A small spectrogram enhancement model, trained from scratch: trained on synthetic speech, music and everyday sounds put through simulated rooms and audio effects.
Rows from block 3 of a small spectrogram enhancement model, named by matrix and row number. Rows with one number belong to one channel. Each number is 500 + 50 x the weight over its row's rms, rounded and kept within 0 to 999. All counts start at 0. Numbers have three digits each. After the name is the row's rms in percent of the matrix's.
After each channel's rows are labels from the 100 clips, of 14976, where the channel reaches its highest value: "responds to" is what is common among them. Only what is clearly more common there than usual is listed. The data: synthetic speech, music and everyday sounds put through simulated rooms and audio effects.
# convs0: first 3x3 conv (model.enc.1.1.convs.0.weight, 192x192x3x3, each kernel summed), inputs 48-95
# convs1: second 3x3 conv (model.enc.1.1.convs.1.weight, 192x192x3x3, transposed, each kernel summed), outputs 48-95

convs0.33 089:555495480590440525478429409506456565490561452451546470529545391514461491477504475455555435453521453535585520455609529578420406439568353464622583
convs1.33 095:495517480538501446546542470504493491522500455473557445530496471512489553441469580552410532518506532487530455521410501550372559464536548518447502
responds to: drums; dry

convs0.27 096:438536592492403499455481445470436451495454422425471598520502441486581447473447478485507451432500486471452520495542417437506472477456439443457483
convs1.27 082:509540511501564541449536452580462455574498561443470452477499478451513501485494541476506470540561513488521413462498473447507534513447455521502554
responds to: bit reduction

convs0.55 108:406522662459507505505481511565433444377515363439399417545584537538492542487475493532529459475410475431561516513493551482547416502411535523438615
convs1.55 104:437476446551429528424391574475611419511453525450546533527541508479520422536504462497521477485543443457341427514457511502439381467521453457489458
responds to: dry

convs0.38 111:492403526468513466477542487573490473510515537502466512508479516493541506467544505430489384600576490533508471421442558425496517462483465490512469
convs1.38 107:456467494462541507486476502549442533502497511486565425533462354557465438544447476521492443454530535490512388479518461559668477481519528503468423
responds to: band

convs0.63 137:517474516539629493498485522538552407449585525486406499486454559447453470483463510516472517516557548537517479492528671569448507566444450500456457
convs1.63 141:487440465534530515521525534568407538504451537565522493498482361504489497520466502444488407438494519471555481478463441563632501447455519508485509
responds to: wah; dry; distortion

convs0.118 076:534449458570469515523488420508525524537511443498381466542511468579440532438541501405471446543457470469475562496585484515529434491504502523569584
convs1.118 092:482469528507449461463391552497507556511566399496466514477489497493464510469516545418494499551516418466544482515482466371473601538560546561511427
responds to: drums

convs0.150 112:536628457414517507502416344535528525535529445451345662574484518464524475580530539519536477476437508487517505533543470494468477457513520465513514
convs1.150 098:428513519525597435527521486448469488538539532455576448485401484432528531535470446440433473595528451519498509527362585394520486522511512493359493
responds to: distortion; dropouts

convs0.66 078:433537485504616436440563433442492465510522446518472518463494540503538502481456543419384485479460528474311476509493425482567476424522536505457549
convs1.66 085:586514490532545481393522506497557534467489440553469509531569574481488521480539498488579507502475417555481530460556558520448534528498498485577501
responds to: speech; dry

convs0.7 090:534481460498459471511419457506482486592464463492449485459503425413538505527499532532567475546485519602485480546531432389450491466528550539451560
convs1.7 091:451507434584532438494424485527523483450490447505495494470426512507493463513492504321434482439482550443478495392472568487499503549501511512416409
responds to: dropouts; band

convs0.41 092:554373483470540516471458364525547522456547545352438486447505487582496478463482503362543493514485509605532515477476519472461473489511475529474521
convs1.41 087:501471440472425477531462485465541531470495502534454385476500494611442474549553441420500503422431540472538457471448471530518477577469467432563487
responds to: dry

convs0.108 117:454492603574576585522486518382495420517493547471489455483453505528505355506490495533489512564558529602420402457528486337435531552485524444480416
convs1.108 092:468528526479524534459521492514486476441447492596472541477504500461460507507460406330469457402464491524438414396472495459479510474354491483461481
responds to: speech

convs0.135 097:429446520512402511510447542504506517516473414484517537376429402525472467538485561510509410506478511414455461444455450499514459384523479489455450
convs1.135 099:500408510527504414560514478465470475561390514574513467576553396497474494491493520593477486465486507480510527524462481516479532421535478473516462
responds to: everyday sound

convs0.51 087:426613522503420511434472398545471477557504527453368586579445595478508456468509481473446491475433504443455485516525481524509492474395478477430550
convs1.51 076:432495568583578464478507499547475484526424517479596446426479469434371588438487567549477512541504426436506489471485501402508479540507475521508544
responds to: dry; everyday sound

convs0.144 113:460512498481527495514576439544496566445456608527472532466487469531485603458474454495533525566548489523510432547483428507460545485531540504484603
convs1.144 093:527460633518565434463366445530544527510544516602522532542488477498530442534526471378496489479457514558535474523517538532516440582513402533522540
responds to: dropouts; everyday sound; reverberation time: dry

convs0.129 094:504536527543510510586586521465476484436506551410531419533482493516494560497444514493513520466578489488493457436494470432453456501451433561457554
convs1.129 087:493528548535389549541490525482593547449554492558439469491544491472483484571529320486562535518423485447515479483413497555506495516528510499488529
responds to: dry; everyday sound

convs0.186 095:409475511486551510495514525481491511495437459568590456493472449564582360438441515458525489482511541460475501438473517441611486424494517382452467
convs1.186 105:426558493501469486430446544479566496505483472537421523434485607462499447454515492484505518512458553478404474415518570481401377540516461564505539
responds to: dropouts

convs0.147 084:429557533542417560480428470499502460478511419524449532514570532471552443466454541480423515554491561551506500465355520464633514449496492546462468
convs1.147 088:517497495549488464467551509456532493586486535489503488472490574478516452482550559672512564534553489469568508577584486478368544533508509440551464
responds to: dry

convs0.110 088:495535451465442598552521453455464527492615525527526519490589706512520498449478505455514510524457439488422477532521527503475453498431494576477540
convs1.110 099:422429503477570517470523451545614532541410528469495474495495452532508483496533575642497471509496528484573512608444494604362512506463430482469490
responds to: dry; dropouts

convs0.94 082:472499534539428535492467503471512533481499538488517392448535597543533503508477567516489417559490552450466513498513436532552404499601493494539580
convs1.94 120:396568543508533526503525515434586473493567433468412548585444550501504476415525502581515504494420505491528682491452478415495535463343471464477489
responds to: dry

convs0.189 090:528531501548504438409472580478607479540461485489447589513441462497536450450451535638429517508496631476458496569493498425542482451629537513459492
convs1.189 087:504509575434369490526551441466449516529490579543503515528455471553450493543483426399469499543511449516536489476584529512511574462522504413471561
responds to: bit reduction

convs0.111 096:516474476549544487479530443609494433456590544461580514481510512417555422549497453523496553514610652432487501412553552487527427445513476552497466
convs1.111 105:461510486438493489559537483452467604414583531502481505563488526466408506502569505579534527519397514574557515489404385521473583446370502449510487
responds to: dry

convs0.160 086:530416485477622539478544450718468427452527498448485442445571468532518460472469452506531481490575525453503503470577455453498484579508441547413547
convs1.160 098:494473593529481451502541473452531562590505563515565455532386513530448447455491629492479501563565576536491521566456453470355606531535503480539522
responds to: drums; dry

convs0.21 098:540523519503515608496482386527433486436504460551543525534575422498689518450460378517535554461527596498455479475459509433567510503529523487494502
convs1.21 121:413538528521458538484511491411497489482560505503461510555524558516546499454473561623558610511487438540472522475408521482386457431441469446505493
responds to: dropouts; drums

convs0.11 086:558398511480513474530448591515463452389461585490501474451457486504417534452391475456464457521572496510492384444478545582429472506487474504495392
convs1.11 077:558460452569489495477474495423507514541496563519615446454526357528480511595503458653510467465546491393475441575499485496473497472455507467514558
responds to: drums; reversed; dry

convs0.122 117:528445528571603537535530504454429491499487563526485399454434488533486575440502568449422511505563518516495482487517572407441461533466496496529467
convs1.122 105:494525545484522501508533621497538556459527520556503474510463529346452531470546430478515601475460446547475492519497581544503463611529449543471505
responds to: everyday sound

convs0.182 118:526384506654480497534516560499488554491528515461571430472489419567481441436526517527493529481527522499403511504541386547403488497506488493542477
convs1.182 094:546551499416510455530576546555494486455508474545434495482487384495414507449525461512453519442475537510457504366506441458537530336509543544471457
responds to: everyday sound

convs0.90 104:549536385465417457474468570465499544488443534512503533468405458562440572522558537465536357604497526486441514489495409488488442421506492522570510
convs1.90 087:570450432534498538518517469540381510460421483484612515436498475439528462572486467519533445429593445386448468581567503584534552534560448535606593
responds to: band; dry

convs0.43 071:555386469498483528468612433473471564371515477446496510437486559426468557516500547479543484490577466473398434460431560469475515496510421411395528
convs1.43 083:425550542564505586461561518496552555489547417463518496572491596521528525509516462601480534525477523463595431518467518478472529453456430510471499
responds to: dry; dropouts

convs0.60 107:563482497478495497480494564486531481458502501452521519537491551512509486324411520563505540467553510527475556445500456543470447406558493541506455
convs1.60 092:522519585351445511586468441461476530412448465579415518472498473539521480552449457442424480427425468470547465449449537533537538408505508519394607
responds to: drums

convs0.165 110:557385541534521432545538534473489431432546471366502448512572482564490441364410459542484548459515541516470461514526412496410487426504455492490460
convs1.165 095:548405475443515478581496559394477381471454559506466487488467435543463472482481335543567578422468481451478470497465511543530492417539586476487564
responds to: long reverberation; reverberation time: 1.2 to 2.4 s

convs0.176 084:575443522476488460453612477461507479557494504525561473462526482298525394502478489505503525499532566508421444376476457429499466434521422546507499
convs1.176 111:457583539490534523563512483380524475532598454473418566561473568498506421330514517544531538481492527626565627428492446534474515394395474505493446
responds to: dropouts

convs0.133 107:497415529546506451498552475523522561418486556474392482490549425494470577523487521507497488563523392570544504539443417471503476465562599524463516
convs1.133 097:492458528493599476489478566532510429464504513507599529528473461453483431546503463309410439406485613514471455519580455496514461526498522546541403
responds to: everyday sound

convs0.50 096:606484431522556488571572486508517467448467602444462490462530535505552543435465508483483569509556445433398428527498498531469526392462493462565510
convs1.50 077:502586503506447484500503435461467515476513484560502553460533477506464616531443443555437533479539414536481487507489440521456566462549514574511536
responds to: drums

convs0.26 080:458509568553449516421530411497509541524499538494539457424455517413497480477540426497454486562482513463459438497486531485473435470439529485498557
convs1.26 077:528562477468477491448603476505547433500515501470529445524531560434498610466484555583539534522509588452493597471521457477532546521454459549473481
responds to: dropouts

convs0.112 107:484457522548575474409506477512483550552503404495520515444469517528537341480489607608453576518540513526562521459494470495559535381559488478432470
convs1.112 107:486486380465435478602438487599502502468493567464473462437463568519453543498464508385473519535477485462453501473540496510357489486520472464466425
responds to: dropouts

convs0.25 098:508577384582422604524581387434484485470591449474374539511490493522525533585429608527515537487477524567438505454525503540485502409597424519382604
convs1.25 095:421505460590439453535444497468620469477491373387577474548522512468505542557543542478584561473532401465461489474496485517387456602486465419490468
responds to: bit reduction; speech

convs0.24 117:494495455459592537537480466465503390510508690557374521497445446473508567503426510469465506482553460468477416410477465640476468490390504545493487
convs1.24 109:528410492445520470434524534444371443524441560500590486421464442501563493529509506459422487465553492449477523594428519550617557584520443534532513
responds to: reversed; drums

convs0.154 082:558488481484406456441410542483496534531514486478482621467486457494499450519500555535515486503495553498415473523453403529539535385552491461463456
convs1.154 076:502540417546475494519467443460496459510498476472534507533556508495497501493542509509462513500515478523497459452555487539378581518409464422481496
responds to: bit reduction; speech

convs0.168 101:439499540491414540489474398557512532440506467455505516494437480488562349493452468473438471534489528426458505420483526568494423461521516461390460
convs1.168 113:469425481523529501498361456510585535509419471568461549528484491467485401446507483500613519465511421447501497419511420532389464485445477457507519
responds to: speech; dry

convs0.72 088:462502460550381488496484479505478510516450472481512495466487443571557467532457579491480453499482568468479498489509464531545422434590492397485581
convs1.72 105:469519513500506516573472479493526526508492470495421542552517535501510528390529550580548451478420403492546608472453542487454522406464413546482504
responds to: dry; dropouts

convs0.151 104:462448537512415507461500456509442408420518421533503371439491505508447522452455448441433463452469465528552505331472482561436451410480466431553500
convs1.151 107:463447429458493446383470553555547468550483506437522460548533472527455498471473510468502428572562507495500510556511503450420472524497490484482479
responds to: everyday sound

convs0.152 110:501565500319492529433423383464562542508489493444265635528481508435483480469506524556481505444503468492468486490472467492479497472616512505508470
convs1.152 096:512487497436561448515487430499450476487408406497475522457460485475521494529504525352492492531493424438501529483560576553484537468514476530420499
responds to: bit reduction; distortion

convs0.1 087:491484463549532470470479693490543457459432561569551424492451539529525571563488486479421470481531494428516521536480573447490492459501461491406476
convs1.1 089:489485525450509530474527502361469523494490588493517481453528447584506452458487568563418437496462546528522464426501433506590471427517505505455457
responds to: dropouts

convs0.99 108:566480576478477447451462535476526474380546473442512557495472495451483544495417482491420540469551489496544494542442561548447533532512543467455490
convs1.99 102:533488501520478536621435491427518486474534479475460508672422447551461391495492495475595488499477473464518446454468460519551433477415452418537550
responds to: speech; dry

convs0.134 092:499539483433478508429554468469521536549452524392495544448514516544491566456501501548448482628462486521408539421459467430450425511506420513551686
convs1.134 087:537471537528495450469412389635593479473437436490462569492492538509466448495549502475481475416575606441496497454545501487530503484480480512546412
responds to: everyday sound; dry

convs0.78 076:510572453606488556481417567484495512532455547472495540455522449444559455507486494476489465474534602422456424531508576507556470588512455534410478
convs1.78 100:420608474570524500510548533424514492449546474592391573487481546491507572399484563581486564502516438493526615422422512514477481440468422540494522
responds to: dropouts

convs0.12 113:467519544516456569506502457375488487505497452520620284583390529559526386519449511273433468467476508490522503444480526481520538452452457502419436
convs1.12 105:458533525490465482558469462442489427510561585458380537477511516562508477528495380532550494520494531481500577469433523552413478523474443488499540
responds to: dry; everyday sound

convs0.68 131:529502572556535455499497519540481510510539477372495446461529432519498423362495495511471523500513475407454514481570555528429547504652474491518477
convs1.68 123:601469561438488519535472488412437452513489537537537442474398375528496519502415406480471459482475521518495517463514539492584546487549474511538532
responds to: distance: near; long reverberation; drums; reverberation time: 1.2 to 2.4 s

convs0.126 097:453400551590510446483539425497551376546482493487504395411500508505534506448501458462506545563541527529572534571524478410465579475499481528462469
convs1.126 082:455635491519431478523529554439483494457530514558476435531572428559499455465428491428471592498447516478473463454478504579460424545528484492487315
responds to: dropouts

convs0.172 092:483592529571407534514493641442419433501565438519483507518459541457474407480458477522457554542465495417500451441350525458535456436447431582465507
convs1.172 091:529506527579550494552607484417519494499520577531567544520551561478443550485548528642500734499519494516508467582473579543429637570520504524469456
responds to: reversed

convs0.59 101:565418541464496501502515562469512520566468526463414506542481391498514490511450535383525520606572412538554454468427457432522474442515506503470492
convs1.59 093:509527526476553512487566514572465430455493547457524419513546422564528490563465463502441530499476546524538433465537501583552577506564530490574444
responds to: distortion

convs0.87 130:511519500602508534484521462419503458463497484517661341560509507543506471459412457321418445453527511466449449550493473536487501409342407489522460
convs1.87 117:511515482485464500551497514516487463441510460494350528441642508466486550458459414513506536459472490537461462452545508539438420456519519508476438
responds to: everyday sound; bit reduction

convs0.146 078:435512588599447456446449516417488474514471382458474443555495488471554480476451459461452464475488471478460506450486532422503431424429613448436588
convs1.146 074:549494553500477529508400482484549477457465458484455452461508524454447428533431639462536556457550553372512476426550493484426536556509448489528464
responds to: dropouts; number of effects: 3 or more

convs0.28 131:449441372610470525575448449466466527547490567559541494421473469555527514522535546535515554516538467639488426470457470533437521481491542522438448
convs1.28 122:353523520496480447434425537563536489491499571552557477500454420494471493473486498408412434481556483585423506429458485475519418503442518484439397
responds to: everyday sound; dropouts; distortion

convs0.185 113:551456488504508573394441368465510550523571503479341586510508547482491505462552549455554472434456444513581568526551549552513465453534483494615488
convs1.185 111:512529491534511507475506489460437447509545482447579491443451571504533517407467503382359487508524533476474530495448558471400539503557449508479525
responds to: everyday sound

convs0.158 104:510447613528438487528469442379440536480478457506577424523472522498503400556473509438449483522530469467499473457485478456561638408443502499457405
convs1.158 101:509466495505525518472417527484528431565510587413432507477450508487487517510518421499537439560592506474554496464513545465366441562509430419548549
responds to: dry

convs0.73 104:505515542472417442494527542500494394467597482400535502430494385474487460505406455456426458436453504474515464453561488522470381442493364485504513
convs1.73 094:483460481539565468516527480539530405570444485481581511568455496478459498406521554541514564593639468474481505521506472505396580478514516499511508
responds to: telephone band

convs0.57 107:505479523562446514483514617545499484569480481459515497551459439593533553470578562451494444574468505530559622531496452391527462499497494519496553
convs1.57 098:488485515454470498501480515521393480453466586525530449448530491527515429554407506495480473527542581445455370454491505589550508403519499583511474
responds to: reversed

convs0.115 097:437504417574529505498540379444489436564584499420535437490425626515536559506511535405482463524574502547536512478476601449531450488494492461464554
convs1.115 106:507530499423551438499502505500518545495510566502429488446544457466455520505529591469501462463412499513540422461546383713552414443500508528561470
responds to: dry; bit reduction; distortion

convs0.2 080:394390483623469471534499427555406488509469563521455465525520499550559536517496431506503521548531474563516471518491462458476451514470522475505487
convs1.2 074:487608493407491481404445485536462511496475543466518494422458482503461466461486486466476514533469592429440510434532517366566453541564525527430467
responds to: everyday sound; dropouts

convs0.64 085:411465458564503431438496433470453457488496478506415711551479488448504492552494515497444505425475555480479532509519444564543473495447484481538429
convs1.64 078:475561475491476474532517448505453457537547491517505461514410480637513472444538483418447507582425462529507500467485501400517568466515545514488508
responds to: speech; distortion

convs0.183 085:524400432591438459548522460542419466416461367504491403472442395545470525430437495474507539514521480494535423487506485529463471392442448547492508
convs1.183 084:463388365447473449336451511596544497469480525410475488476421506558507480487477485455458524432516544444447540547445452472474477594501473531540496
responds to: bit reduction

convs0.190 086:436480621615418500481537342516436413413504448484428493476434461466415506552464479476490404451491464479545515457553545474527514532430500495534550
convs1.190 079:491461465447505464470418462549513536550473440484516422458464442467405444456437540453508480491575571509409495401494530419457552465553449547518464
responds to: drums

convs0.22 101:586538518581467509506553460515549568618470517484462566512589382586554433497494625439448460548459431539400539496559476479485458478611488463481485
convs1.22 107:553480542475493531487470558586510501432498476554477484502473510529549499543492471460498463486499506463521421378577501603605452461526524515529498
responds to: dropouts; distortion

convs0.35 125:535441498417546506512518446587540464483498545528547513495413495487507449511435527512491531565490500476517506383470504512512467524557443470444463
convs1.35 123:521573443601480473550496616494458420511533506446444459485517520580511482536494529520482455599469556527514493420539555506470560415487476515493459
responds to: everyday sound

convs0.70 062:570455508554518456420500500486459459523472521468493451465572445407537488417449444469539566543490478518447493600573411555554524545532369502512506
convs1.70 059:476491472490582508523499456419610514538421521477505459516492530448531494516584485549457514410438535567443507496451453483478525433441522441482492
responds to: dropouts

convs0.36 098:452455525530461539470528563521420474498476546390434554501493471560515563492540503396590472551500537572493591528491493393492513511442522493498571
convs1.36 088:477478555430569450524502532523405502541543506533470454482540531501502491574473534434370568513532492553496370451523520510577520439595574549496456
responds to: reversed

convs0.40 118:460541528378499546500474442415530525546524535524326699503401496488490504500496524677526494547480424521488514507471509537508538441620533474517489
convs1.40 128:504518494533516437601469528503489475478514422540487437454538504502502527496505502367479534536525482492509441399486551552506530492520540544426445
responds to: everyday sound; distortion; bit reduction

convs0.37 102:518450518524574529504507396622434478417541464478466504506502481488472411478420448503449566507565498464515510458501503396529498500522488540441477
convs1.37 097:539539456547488512537523517445513423515503490410598490517411485463462454498511550511432454477511590540517466551407470558432549469514480478487468
responds to: drums

convs0.174 122:408561506520553513482365451479509544501492553523591306533504575454475544509509524390455344517495458549529507563468493517540508488427505428532541
convs1.174 107:495539522544500529457487465493504542510431463471428458466484444478481503421537494476554432403508503483529495466446562509536384510491479513527469
responds to: bit reduction

convs0.48 085:521450461542467518487503629472580473566475425570511582428440473587430522565505496613391447465490552523398509431382542569572498420427448573472461
convs1.48 090:584505515449471558470413436488496566443484388485524531593515567564465511510476514466521529511521443500529465485479513502503550508454525430469499
responds to: bit reduction

convs0.101 090:436499500506481469497470406490429474533518361542532503499430509464551449497465589391402472481501465454417529502382469403570489471472500427438529
convs1.101 101:599508475508523479427464471469598521502482497529440450501556638422489561501576532542551519497548482463512539541551552573357477603535464520635521
responds to: drums; dry; dropouts

convs0.113 103:519521514435544503496604519541476403495450506514557493602463578478501524401455498538509527503544496439443418474600491471510509464501509503463455
convs1.113 116:481420496481442528497536490517407533387528472576512558360480472503503599587473435534441506489404521532477536585480497478538549487558470577494502
responds to: drums; dry; ring modulation

convs0.104 132:482403451517532422476491535536525546536477503554473524457422494499390568489538530419483449555495490557578557467426463501481516370531547494459490
convs1.104 114:509467500510491535412555530512446442487468485433590452496468368561516381547454483503446466445556494444410455551492520567624499566474512476508428
responds to: band

convs0.82 120:549513454595535467523548520478573406532498675514418528530462436508526558577514495517523531487557450483529400459460476571505510523435525464468531
convs1.82 099:556374471482505469486502518552379429507546560504552482447414520451486484510449502435445449499538497508478475467504485594548571477577433586555495
responds to: reversed; dry; drums

convs0.124 135:481454567499504505556556491500430464489483518444504451458445419492464515339509493477466489513584452527472503392519419523343434405494468491513502
convs1.124 114:479424504524458463573456494399428462438510427548509511467459481472461479435503467450577494455412521474463546457416523538530448467493466535491528
responds to: long reverberation; distance: near; everyday sound